From a checkpoint of a small image classifier.
Model: 5.84M parameters, 24-pixel images, norm layernorm_no_bias, activation gelu_tanh, moe top_k, patch size [4, 4].
Training: adam_atan2 at rate 0.0022, 31000 steps, batches of 384.
Data: trained on small renderings of single solids in any pose, 395000 training examples.
Rows from block 2 of a small image classifier, named by matrix and row number. Rows with one number belong to one neuron. Each number is 128 + 24 x the weight over its row's rms, rounded and kept within 0 to 255. All counts start at 0. Numbers have three digits each.
After each neuron's rows are labels from the 100 images, of 14848, where the neuron reaches its highest value: "strongest on" is what is common among them; "colour at peak" is the nearest of a few named colours to the mean colour under the peak. Only what is clearly more common there than usual is listed. The data: small renderings of single solids in any pose.
# fc1: MLP up (model.blocks.2.mlp.fc1.weight, 768x256), inputs 0-127
# fc2: MLP down (model.blocks.2.mlp.fc2.weight, 256x768, transposed), outputs 0-127

fc1.221:160137143153169105136203087134124142094141195115148165111167102122122143104167105136137098156153109154145139132127107130104099164160133158162097118138144129106140110137143117159119126130123126142146144099120124146113109169111121115121154144137100140122089142108128122129126097125161146158130128108162097162110162143170136154130111120118174117108147107127178125158101165171124147134132
fc2.221:161052128099085176139127132160118151110088123121140146167125108091070117129158074153133122134141140130115098172143147138163128102133110139141136128128154156113131116118094123130141127117120125136088118075112079135149131158112117123135187122145149129165138158130130114142105085112129095146110132115143156128103097152123130127100126116128156096108148104133117155160155178141135099099135
strongest on: green
colour at peak: green

fc1.588:138167178146136106125151156169133144133150103085153087084103103130132123118163122132110181155136099140152143158132118161094144102131131160149166149149165142148120137183097115076115090116088126151128093100124178120177139104138127103135146106142142124133124074126150165114152134149124113161098117100104144162150122103136118142147137161125083131118120153179132142168153130143109126141124
fc2.588:153115119120132186149102155124119096166121135127087117132168130134115107114159139124121117108142157144171150149112100135166080118095128097139096108124119131100166162154124137108107160169108150129114133120124108090132162093142154132117116131124119072101113087154149143117113146138091138118095119163123135115102099164084171080100175166127111114126145147123102130170100143163133156120107
strongest on: blue; light from: behind the camera
colour at peak: blue

fc1.117:144131155110162114115153144160133195085139163097153133095095104148108156137150155140117136135154134121132146136106124156113114149187155154099142163151146121163084119153133142125102138105125131119083126097126106127135104130062154129100141101108136089111173114142085121150143102119135121130130130149109149147134178151125098135143135087106131142165127142092157126139108134139131122090113
fc2.117:130116164162126181058153124116148119141109153146130123142158134164124091126114144147136152150140169099125076132166137107108132170081156127130139122147101135121093127122123141129138139152103121123126160146140152104145135123195111127175072124118134151108078160124122150146152124108134104082147142121155134078145130121157166091131126135124100140141160179125098106091153126113120140113171
strongest on: blue
colour at peak: blue

fc1.673:152151104097112085114116115137104130104107127152112138124147125133165113130188150160112098127117151123152143125146139122119120105163044153154127109164115074104108148170143145117128123165168145127118150100147170142142178104107096119110139153138085117146120121109159155139096126149108112140114189129105110122115136089122138126116130149101162141112106128164142157136109151150120154126160
fc2.673:091161134140094144089122171131124105132137130112106112129153114130104123129094129139133133145155080108096115087100109145173123148099201119114142174108126156132135117106113101193158139114121130123118130158122093090123103153137148150154122138146182139098128096141142116166140125093161116130173103120158130129146160131120137145132133097166078112133166138107109087092143130089120177124115
strongest on: black
colour at peak: black

fc1.253:150116161121104113105133105139131129139144140142116103104142121144149102122108148129113184103128165123132135136185132099104136111150106173108184087181130119141100125156166132083142117122131134150103121133107104145107150101101095106132108166161120133143122158109164172110104142156101128137157124108113146096161174148157128092165188110102132142142149159142093134190091142154078136148184
fc2.253:116062156146085119103130104138174084104103114149188130105141126109137160103096136185145119120113153169114136116154176150124112135115163135095130096149109080101134121127122117093121135134097133160136099107118113150159140163115121105129117158152119160101097094125164123112097108090140118147129132138141111151120144113141134097135169141114175110147116143074159095136171109151139098106162
strongest on: plain; black
colour at peak: black

fc1.680:132104122150131115153132108083124065167113120173126125135170149142164126164130142116139140137098113156107136133141102130097109147104142099179110134155118113089153120096197109156169099134113156180146139140167134150139137114118094146117140155107123123105090140145106120121131127121127119121152118110128105162140174130134102110103150156118176122118148092127124140140079139140103169147189
fc2.680:091125101111104148081125140116125136148138165176082083140116148144142112126099104118118103139163133131128143169123116154124163116101121141167137116108119133145110132140168139144154122144108120124141104161175107107138203076144104126137132165136112142115107178128124114113144076132103144143146123104149121095114130129149146129129175103144133088151151136147099110091164086109141119178171
strongest on: plain
colour at peak: pink

fc1.353:152146118114156083114158105165119106066114120145145161113148148155133132155153175177139101127137150114148139115108160110105120123135080160133137137176117147102125139179145126121108086142171109182130147088125160145120142105102075113141102144141097118181122134120148140154118110157118112163137117146118149140098149101142124132139122150116167126133119130157122118134095156135132118119134
fc2.353:091137121105173159106140132139125131167149127107093118147176123110091128124139150115144137148158109128143113118118111122177086110173175112122130163128132131137111147123158093120114173155146140167094162120147089095095098164153189143117086135135131105119086125161135125134113145093158110097102129172134135118130127160107169128117173114112133132155143154147094136119152125116104182110098
strongest on: black
colour at peak: black

fc1.734:097129097111135124112085119141092111152113103138169156163129114149108131101143111134124104125141096074122128137116102125125133136138135123156126159120166123099109136151125078128132152135118138149148089104175130126120095130139108182158169134114113159132161140123134122113127120122150107187048132166147126141116108149138121097127175129139151071204093091135110156157167151126122128155114
fc2.734:121115156156130096117161142135141152108105138086152102086128128153147130122097159140124126142150140139093111125136156140255099150139113116084135160130112124166136113138127142121126132146118149140138138149116121151118108165138135140151093124166156163148145179168107127137156124102136114106134056120133093124139139112137145098121118116122118146134152145111151136073146102129178166136168
strongest on: red; orange
colour at peak: brown

fc1.22:138110159129178090124080183116138131152115166138110146138130130106100117141128136108098136135082101130129121154087088135113072123111123107129170142147110142083150097147137140116116148168149119137186108127110176117132115112134147122141113120088105148131109107165113166158146124125140158157125123143126140168153161123105104133117150104102094146149172122120130127134121128132178120137133
fc2.22:150114100136136169158092156057121142106167128126116129119090107159139151141165124148116130144100163131108129079127109138158120107128136125159112159101138143129139142117148133093118133126140156138110147148124162122160136122138165121101143111141097105101120137129106159084116095102155193140086122127140122129161132117093115158123047129096120169110104150142146142099129100135116130152123
strongest on: red
colour at peak: brown

fc1.371:129130152091112119149112126129112113155116108126130157114155087108126122134139145135191112100113163115154102133106152100096124126090144072160138107122099096118137151142135146152126114152119128134140118131111172120121142126163130165124139130167138146102100130177126120121132119159084109127140133135129154182113114113083126082144143139164099109119079141141148154130119136182155131143138
fc2.371:106148110154117127166107142130152133126126092120128134140100152118146134131137148161131115152149094135145135136138117122064169123123129146124128135120167127110124152161098132144130127074130156136138115130102116130150107133125157114153167152113146142124160061093110087141095169107119113180131134147138160135086124124119113177130070159129124098176047120153149080158136138080109104138100
strongest on: yellow
colour at peak: brown

fc1.698:137111147150128109143118149182147130082128133100168115152135171093150136127154164185100108139106105166127122152126150102097138125133103120109125127133146123119133111145090126119100142185154147135135083160082118139168121118164122118140105083156140130137129126156158123143152150113097126105118100159166133119118146071132108116116111089144125113110114131124151115147152152171190137154184
fc2.698:110130091138112136142105130155115111138146137100149149147135107163111108132103122173064084149144182099124189130110175155111123163122141110136129104160126128142170138157137109112100137150135143121125123124083145117194134115138128136096162112168106123077106141122128101115162155148132130137108159177115180124117098104118170152130101163144120095135120151146107153127103183156140109157117
strongest on: teal
colour at peak: black

fc1.523:104116121123165127143152119136161155128086117130140142111127103130129127123111132108121133151146116137105124117143102148108106130133161123088128120112176179135122115140109105169129103147099106102168115135154140126137103178146155127112101105150129171106144112165125121099162163145127136134154114156132120135131123143123143112132117120170129109118166166084171114095156121152126131152071
fc2.523:176158169109154141150108137134117124169160119146117127074120118133147095156129123115089091168123167094165113147136087148167125127136139120126098137107138100110147156133120119095130132072124173107114138099120148110134111119102126117107145129111092123124119172144126124141108104113127127098090181145114182129099157134091128117120137193122123138120108153155117122138097136126109146063123
strongest on: light from: behind the camera; yellow
colour at peak: yellow

fc1.355:114161073108099099164122133143135138126165154129121123141119132151205131116134112124138143103133082122120138119158122121106096150126152143138100134128144129131117140094101103103157102094169130128151151176179153181145181111147137163133106151102125138141120119141151118119135135134184107161097128161136108155161123160122134143117108172143143124132126140167146152130158133126130161208086
fc2.355:106106111128124136109133114163110160096095130119183135159177130129107133128148105117108165092105124146150115093100158122201114121174105120117128100102176132134129128129074086132139150119133137122083126113088097107137112183115145116115148122104133142137175117129165122152132103138142123153124137088126150133197113157115151132111139100130156114136141136124148143164148164146080062116076
strongest on: black
colour at peak: black

fc1.80:147138153180141097140163107130154115108150163077154134155098136133111147095127094167158097167108103139152132153100091125112130146171144091144127132120155118098128123119141125133116147130146152166144092126113143141130110148158139140120157105098119135117101159219132106114164141146138121111088113145131142137098117143116147161089092133131150123117125130155190122139149135134135117141130
fc2.80:144148118115121178131105156149117158050101081104156161152156146120101138179087174207123078185129130129123118148159193119159141099110114151092114156130112163093091122128127126148121114112155122137114107140106124176171143121126086172133138127142143126124121175136172097172104132114106117131117137144166126107073102100161138143115111143098126093120129101123127142113138150131177136162131
strongest on: light from: behind the camera
colour at peak: cyan; green

fc1.249:147130081127185115157075170134100137106063080148089136173131135103104108168170157149151118124097161142136125166129120129110152104094050115146134144122104139113158127146159189113100146162154153151155155130119139141127140078153120120153133131129118096136110130122144181157143134129137141154112116146114127114106103106117117131118130140122120130130146106120108163145099115150171095159109
fc2.249:144157122144107119128124149125060123095142117111148118137117121133153151131154092171102114153162130123098147095154149140160121113109134134149138159148182140155139112105145132170124137114111140114105161135095145124150134138137093099128194126124129083121119147095112116088128102083176196157132096099125091143156126079112097148122080168160126111082113161139132136082125114128118119129123
strongest on: yellow
colour at peak: black

fc1.610:155103133138133106160105156103140145108096157141092140116136152144129132074089143107099113112116138157125164163123119156110105118096125134125113161153100124089151138154156110102091116122154158145197123102079089131131145105109154117110125125142138117142145129125148166145124132132100142140126081151132113147135105179119145115128140133146123157144140114169134143139139113164142090160180
fc2.610:106128111118085132135116133149130136124122138120093145119093081143132111111127130115118105117110123117167125127158103117110162104124104131175124105146167127110109129169092126111124143152123135055167088087133172120123133130188114099145144133091114152108141169135119115129164117159112120170133166095133140112121095127119088102126087130177117131163100125180082091114140117115126103109088
strongest on: green
colour at peak: black

fc1.150:135128132129183123093168155099122164137173181114119136113105188114128154098131106099101130140110098139137148166111093130110167155168122128109128201119109144146184120120161120135136156120152125130142108100121122101149131123124142133128149087115106111115183075152103124204127114126117152120132148147118129137116150095142112186103076116130149139097135094114200128160122114112158164130106
fc2.150:122119141114123119119142123104132110143098159107163113144180105136141133150106129117103150106128149132163092090173149134114080111122100144141166124157094128135070127149155107124116150160088112098125139152133160135104152098132189128114144179150107089083076085109126126132138122169151129135145157131098187142129091187118134141125154145064145085129105145138100134119123099126124142128129
strongest on: metallic; red
colour at peak: grey

fc1.619:105148094156155136120109149150158108127117102152143128121111114136164138171146137136106117121117154152131110120126143086104111130097145132108146129128125148095095158153062141078148097099086126097144140127115137172142134119135098146137093160155117131137101122126133119102147133122138140155122127155140099152131136140126178145130181153119118116119137141131102135130166121147156128117091
fc2.619:162139151131139149135102152075157159129131122104125143143114146122085150147117109142147146142104103160120128146138162140073094100115135113108119138138078145080155161115143135090092122131111129140139148080105135139168120088100162151152138133118141150141123109147136132132111104146120131099126122116092158172105152156138135150090146200117123143127121152102130090154129130173144123143160
strongest on: blue
colour at peak: black

fc1.298:139113122112114093129114125156147148105079136115117133114144104123126111174109159146132129149135149104140135094159098111107143106143133143089157132115117120119125160172118164135107128089159156089095133156144092137118154129075102121132136121155085192198141133113175131139133134097169071152127104141109179124114120127111128128151141124116122164164119081129105132167136146130120167120107
fc2.298:127132147153138137150156092127134103111140093160158135168120099144122133162187156128134117128113146094120157126114159132087168141130155129125131134147141069105110122134102110121103092134134138133140111116151161141123123161145174134121152116119097125137127101116143111083101130145177090196133172113120117145136099121131099149118125174142143152144042178170135095144137115155094152074128
strongest on: blue
colour at peak: black

fc1.548:124202144126127107123136133110121068179164102124132124135122142127149118120134109095144138140074101092134159160131073144100145159117140147149139148137106110104180144129151095128148109085118173174153093110171137117125132128151129172151116158104139128099143069165128125155176136155145095128139148112133131130171166107136113170116091176130127132110100096150135124139129125111098154153131
fc2.548:124118163075131171107126127118114089124102082135135089109197147096152158153134127194106185106164140102149129118152122137107123168121144127128158124122120139113091145169130123160175159117084098123086106119147087117145160139106125087141123142136118113094133090120154118131124156090148121091147132146156142138139140099134129125120170157136142111070145141134144143140115117122091167104132
strongest on: plain; light from: behind the camera; blue
colour at peak: blue

fc1.491:142139151111125135156145145182099105150127156120113129156130141100114096162090183177161144121108139133112130149141143092112098120109132123119134133125141126163132140101149184134106129138150104153097150167125131120158124118119117142144167108134142098158140155146105163141130171130087151084136092136128138130117137164084108070155131118106136125111137134093092148153065160138091120161142
fc2.491:096067121138130175148137089095141112111112118170132077141142143139127154141124141122119136102142133074141179139080111164163147123169136142148111123085156121116096160160165121147177155107162084097116103122143070093119158150104120131143114130124076139143117133102123131088141110131166130165142136118117140129140120150108148141137167132176143154147114123150145124154121103100105104132120
strongest on: plain
colour at peak: grey

fc1.639:126148148117120129140129123168124162091104100108112131106099065117184157122134110137114127153128115131163148115120117068105158133103143140110170114147140103134142116161085123104149132127088160128132107112162144119092154149134112114110126124124109138122136154118123145110175121151156145157146180164153063131163147116148153125160106150149144121148128143106143161135173129127139191116096
fc2.639:141162151150076124122107157104124136133112145089158150163117131168084141112104150192125134175097108118110142115140146145118131129096136134094164146130082152105108130176130135128118111162086090112118138105156160141122093137151149169117167110103163138142164145116123138148118159150162131149167114143101114172106113158123140145097114170130100100156095135121115116142141175145109159119133
strongest on: yellow
colour at peak: brown

fc1.722:143082137128121110132118165103157161123110122116091148104129127121115133104163096147138110182123101157124111147127157123101138142099124113153146155127121144091165128162119125146167085132090156137183155105129168138119098083155087103168123138124158131131109093144127154142135161128092141142148137107127134107168108099148187147093141150144144141150170161120119118138129091178157120132156
fc2.722:136157098155151161155139115147158134149155140111088133143128105147130161119134122146133124126132125117147181094135126137164105102197151099149129105138131093123070147133129099118089097114133109132115130115162121164132089151109125114099136128127124125115107170167150090093137145086160123150083125132130145116089123125097133106102121144117142151132120156181101120148119153151109103150124
strongest on: yellow
colour at peak: black

fc1.480:097137075132119121121089121125090113163120097131161161166136118137116109116156117121104080139140125095136125134108112115137109129126149115154138159109168111107113131167102075134141148133114146129136094103161117124118109134131109180132174147113092124137136129116124104128108102124155121172051149154140121114136113128137135109132166141129161057203101108141118157149127151113110116133112
fc2.480:116084160140124084118158141133147141106096134093162107103127130142146155119083140136123142139142132132071112124132157145255099153135111121092127150135110143158119109130126134122130121127118146130138136154132116137122110164132121128166090132156139161151154166158105126135144127096127124101136053123139090134135138102129133101119129106120115136126153122108153127070147121111187161130166
strongest on: red
colour at peak: brown

fc1.214:146150162080115112107128123159103117132123129090128101114158111134126133142146160162158179091109124161137131151119144133111079136149142105144123120178140119134106144096148120160114132099117110173113162181143155117112125120125183128106157133137124098154127121159122168127131125132128120110151124128155127135185144177083121088128123134071159135130121152108135168124095112177082131152153
fc2.214:113081084112180189123118111076136103123121100158118103169155159083126109137172146110165177095104180122157155161116087103142127133135101108131124126088133126135114160119140154072175191117124118159140109114141076108102142156127158120122113119124116122110097103133096152106086112146150122114114150162097123130141110158108134122119147163154133141140114154155125125196157111137099109124112
strongest on: plain; pink
colour at peak: pink

fc1.60:120125109094112104162138117099149114144096127116134130134154155103141165091149133125112130129127158112195173148121137132086145116141150117119128148132148134132150178157110180122156160119188151110112117118123095122087150141089108110121142093151094173135170155126139125127123100120150125133141129168103116136115131117105142136125142150173126187164087120132153141140161136120148130123139
fc2.60:136120133143132126115129106125127108090127159155130142155095138110114126126185127111148154118114124161156143127145097099253095134146122149133139154118158127130114120102152146130120255128122106152118140108124119172113118138093172148126128085098106096154090091109118143116128115148146131137118130118136103178125155144115129149133153114143131132093118158146116128135144140134007131132129
strongest on: teal
colour at peak: black

fc1.230:135118167185098117126106155157121127140136163104096113132107113198103081119067126121100082160156137152114163145135112124105187165113131132143120162186092110132209126130135122126102128115129158108114160151119072126100141066113142124122183127121158155116123158129135121163121161144102143144116084124165106128099127136174145134132129094119125158157174066134082101148127159125123146152124
fc2.230:082113118137143143137147128126127107114100125148180127140131147122165080113122149132121131126128167131120091140162161107159146141109129142102119140110171114164121114142077131133159145129127162096143171140077132105124135148143147127144118122165110143147109102099155141137152139150103097090126164127144114110129107114138142137156096119125111116121108142107119135134169126096144169116079
strongest on: red
colour at peak: brown

fc1.448:096122094160164138114125151150137148138140112117130105124129158137097129140112130126113172134120092158139145131122073136104126135138157087116122161155143154168092127108149124146114117120147099104138185147131129120131122160139105114104124083137123122141134096139094120131198144139175168126159120134123130123164141115096119156137114126153129117127165138112179161107114129139110169202097
fc2.448:121169149129122097138141118142122106110127096120158104139105110161135132161101230100146112125097132105113123097140157102097140140107132137107136154126097117116117089109135106135114089128134139147141112106147173185129066127137162154103138092141125133161096149118122102142159159148146148123124128116094131163129140126136088133133129187137141155135059176137099135109133115130164114137157
strongest on: glossy; light from: behind the camera
colour at peak: purple

fc1.183:142113112077109081126170085154091145090119136118134137181142097126132176173159101129167163108154129152126123145107167136101145141134086160126155125143159126163104113098125136138158105130165122136136130124126128183124146142139128169137126127152117157155098135102114140102123159125141078127127120145138113130171125129147096152167129123149169116109111115141135203140154121138135157145120
fc2.183:124076116075125141141100147052120117113136133131117161143111114126118132129163094130127129112107128123147118165096116157116121149112151081134129164123129150108186150122148146166161166188168131146136127128138115098104131123139118188084142081117124098119146139158091146164126131117137152086126132159116093125132110140100120094077106153141088137122071119103137144125151106139151161113145
strongest on: metallic
colour at peak: pink

fc1.67:130141148112116104128154129116174128168119108109141120145166117138143129075104125120148153149118148088191154130140166122108123100095157104105157123133089113100138182176122126097103156126187155126113112117152132092124148144129096136133105137140098180127150124167177135112117111135163107110109154156099113129107128130103187092110135154158109136140082110142109095146181142133180149122111
fc2.67:141129133131142121125123133154089123147135136135119112140122157114098142112153137105109155122140113153163139100158098080140155140117102144144144128119131111150118120147119148098148236110092106116146108079149114130146098132097119080142148129094141117120129104082106118135131054128152129152152130095144113152138175109142112143157130124142136123117106140157158133137108143111083110109114
strongest on: teal
colour at peak: black

fc1.422:165131142156107111186123148121116121183145141132116101121114116141133162102149113170075116137108133137149155156140155203095101103122136104156102126145124120123151168141159106112129114148074142143134114096119140099163115122154135129108189102147127077072141147135120146102162167145086169105110113140129145121104119128134139136149155142150112165125154157161111170121120116181125138157141
fc2.422:104112124093149118192137090089112079095138106175153131113126103102151169139126156136134113113131140113141173129090126134108121181144172109158115142122110109157143140115177111133133133129136094179126099153160139146121176120100151151114152148133108124122128128108147117134114134114161103127121119145101151194087143089129093116159119151163138130106100088135164130186087096117109121128103
strongest on: red
colour at peak: white

fc1.100:192071161114139118133125163108137146098115138147102143073122119111174149104121060100128154131107154138148117158149105137114096118091100128137112169137129158098152141123130116112130100133117162119158117120109110142098151112127139112136094143104106123109117121174133171129143124100095099126117114111122109119157163122108119124110147125171105139086146119172116123117150076120140121121136
fc2.100:079081092155156198123158093139136150109143131145093172161119118134155117130133124141138098133149115102136094062163096123171132138165158142155133114110183120156085115136110101169116112160133109131103147148168155141103143159151107118152112111127097152130109134116145105089146142130165111156120145128153118124101120110098130134150066112146121103141103132175111140125164180127112159160092
strongest on: green
colour at peak: black

fc1.565:167140107132144089112147158163110146127131119126159146128134095170138092099127086131089116075172147136145116146123166145096106129123075160128155157174164144146180135128095115122159129148126115086152167139098113136120141114142146145156099138160122149163140136125121171109122155176129170126139097164159116156147117176138121123126138127137105135137171139112107143128130141150106122138121
fc2.565:172123142135177126092136135104111162147146166116109133111123123125119114109100098104117123124130166159122087183140120112133109135090099125139145120174149154144189116116106144082138137138089142090171137112110110107162126093108116095180098110120119115079099133115115150104159139169084164100139134090108121129150157064155078121147134095139119123123184132127127116127118112129132105111129
strongest on: glossy
colour at peak: black

fc1.713:118114160181161115110101124169143166093140175129145113117142124167103111150114165173167125121120117174113134120135120161103129129118171144140091103145134129097116119129160133114081096089112101129130131141086131163152140098142135122130180173147137087081091153119209104113112102144126131156154078102161130166085110173167151126153163096120115147148176105170165128173114167165142119154131
fc2.713:128100152111122140136128144123125156136127161141115151135154122090133118121184094147132127151151132126147087085168146103161114125091128138152136113119172161138109132147060150150163151131062149101109172130110148125120132141157133124150134120132142122137136123110139152130118129107136119106130179111134168109113119117111139113120119123122116084119134157121136144101174176103111178123099
strongest on: blue
colour at peak: blue

fc1.165:127147121119161105121120150085110113116189144159111169120129124156135125113135101096099096134136143086160111136114125080105136135083111125133163143131158148131165127186110088113131155168134174154158113107072122107149180074106135120143128127119125101103115094137103136127122078159095151130070177146133156122127126130162128112141129123156110105086094151147128143135128111122197117081119
fc2.165:092147093149151159145103090131156134105105132136112117146127137146119189172159120145081123150142138112109150137117176123092155120117140147108108066131169161146084116166101118139140130155123124121101132148134137139168163117158118104141137149149122168100135099122144105102141143130105081158124170144175155093122097091128161126150125136124129105144133131123103118127168157120129103161131
strongest on: red
colour at peak: brown

fc1.559:148141167108108106113112115143106138085103157123107129141103104138119170143137111146168116150147115137136108112100121131108135148127156157138121122134130130136107173120111137165143116126142094138112127165147146096121174147160173155134164103118132149149120104099168164119169123145121110129139129151156115132123108165134179156190124111182114137117098137140126160110153127130110137138081
fc2.559:119112128120103128156141117115101137135154152119140093169129102149072123104157150113138146146128141149144132143073159129131138130142133078148122149122173142156127093131131113142131141162152115155122133097147136103107111168178163129073190081098113118124104165139073135124103097133157127123090121111135119104153104110109116120118142097139155141179065106135147139133145181096128105112111
strongest on: light from: behind the camera
colour at peak: pink; white

fc1.247:174157148115133127150147144154100137104112115118142094119092137124100137173148131140119127181143120154116147121109155114101134134131119149139108184110144156167179129119102169131152112126106108125122155159144135113130127139135092133157184122091147133117170103097114149161136113086134137144151116100143064090144162122156117136175119146135168114144125096074111118122147119089131104128123
fc2.247:120181110125106144122102156124131135157173131094112109122145168133138111078108142161142127113093132104134151116155144108095130116109111102074122112107079120104143168080138150172108148105181116139099148151119123087164172088113121157126118077141147163153174151167141117100113121122071150095125119132158137107160118126127153107112116146124111135148140145078160128141121147157131117134158
strongest on: red
colour at peak: pink

fc1.306:093110142148134136119133163103164140171114091128161121131135143143150176101083119099182136129138114113130100131130121129109101113113182092114124132087135098121135143136137112145139130132108112112152096167158113128156126149170133171129132139172157116085121131204123129095139148101119146087158080167143098123116101179111201120132141126167098096112158113111122124098135087143160144119114
fc2.306:176158157121102124159112136123131165097167139103121138072123130115166154143100151129120059132131153152118116074133126133182134145106122136112113136141100162085163135117119109135114110120107173107128118134115135143112118120125101140111138130121106129122130175143117110131153153111121154125113133139137103124099179113137087133106111136159128109125107110101098108106154091131168164124128
strongest on: light from: behind the camera; green
colour at peak: green

fc1.406:132124128096141096114145133125153141124115151119119126096135120137146174080114141106107155110133173132197153121100122127090108099126121131139122165136133143137146163161134160085135157114131147102136115107110090097100151126097137087104128099129080149154161130102134190112126069146160137159127132113098117138139121144118133103141163146167120205134117165120123131130148123129151086103125
fc2.406:127135157153164172133147087107147107122118124162140128138112145111095125165170184112135142146122118147122142119128112108226091157137143159115137123127102143143098104125156155138132212129125098138108136125168117166143114134096170140138101134113127103143099109092136125122123117141120150137137153106166116160121156121146129148157166100131139146109130132133123106137110130135021167143151
strongest on: blue
colour at peak: black

fc1.757:096113131101170133128137099128149101173110130121133161112143095116110125090095164106152137125108150165187125133136112114099108146102132115137115114132093125116128147158150114170125123120110145139130095119109132096115119134139137138159145125150092167131109112145157096132127115125142112153141113128118145164123093111146128106132130156173131174140118143120154161153146100153137090125139
fc2.757:143157112130146150119129111107144087106149102138078128114117154124093136139133134133076139164126102135125165098118110124124108105129118148130133112137123158126145104152154121146125122139128147140119113122136123107145165119098155068146147151117104135079159124102135114154130071145129135151204158125141121135140178098132107176153062154102121102120095143138179104121067109116097133133137
strongest on: yellow
colour at peak: brown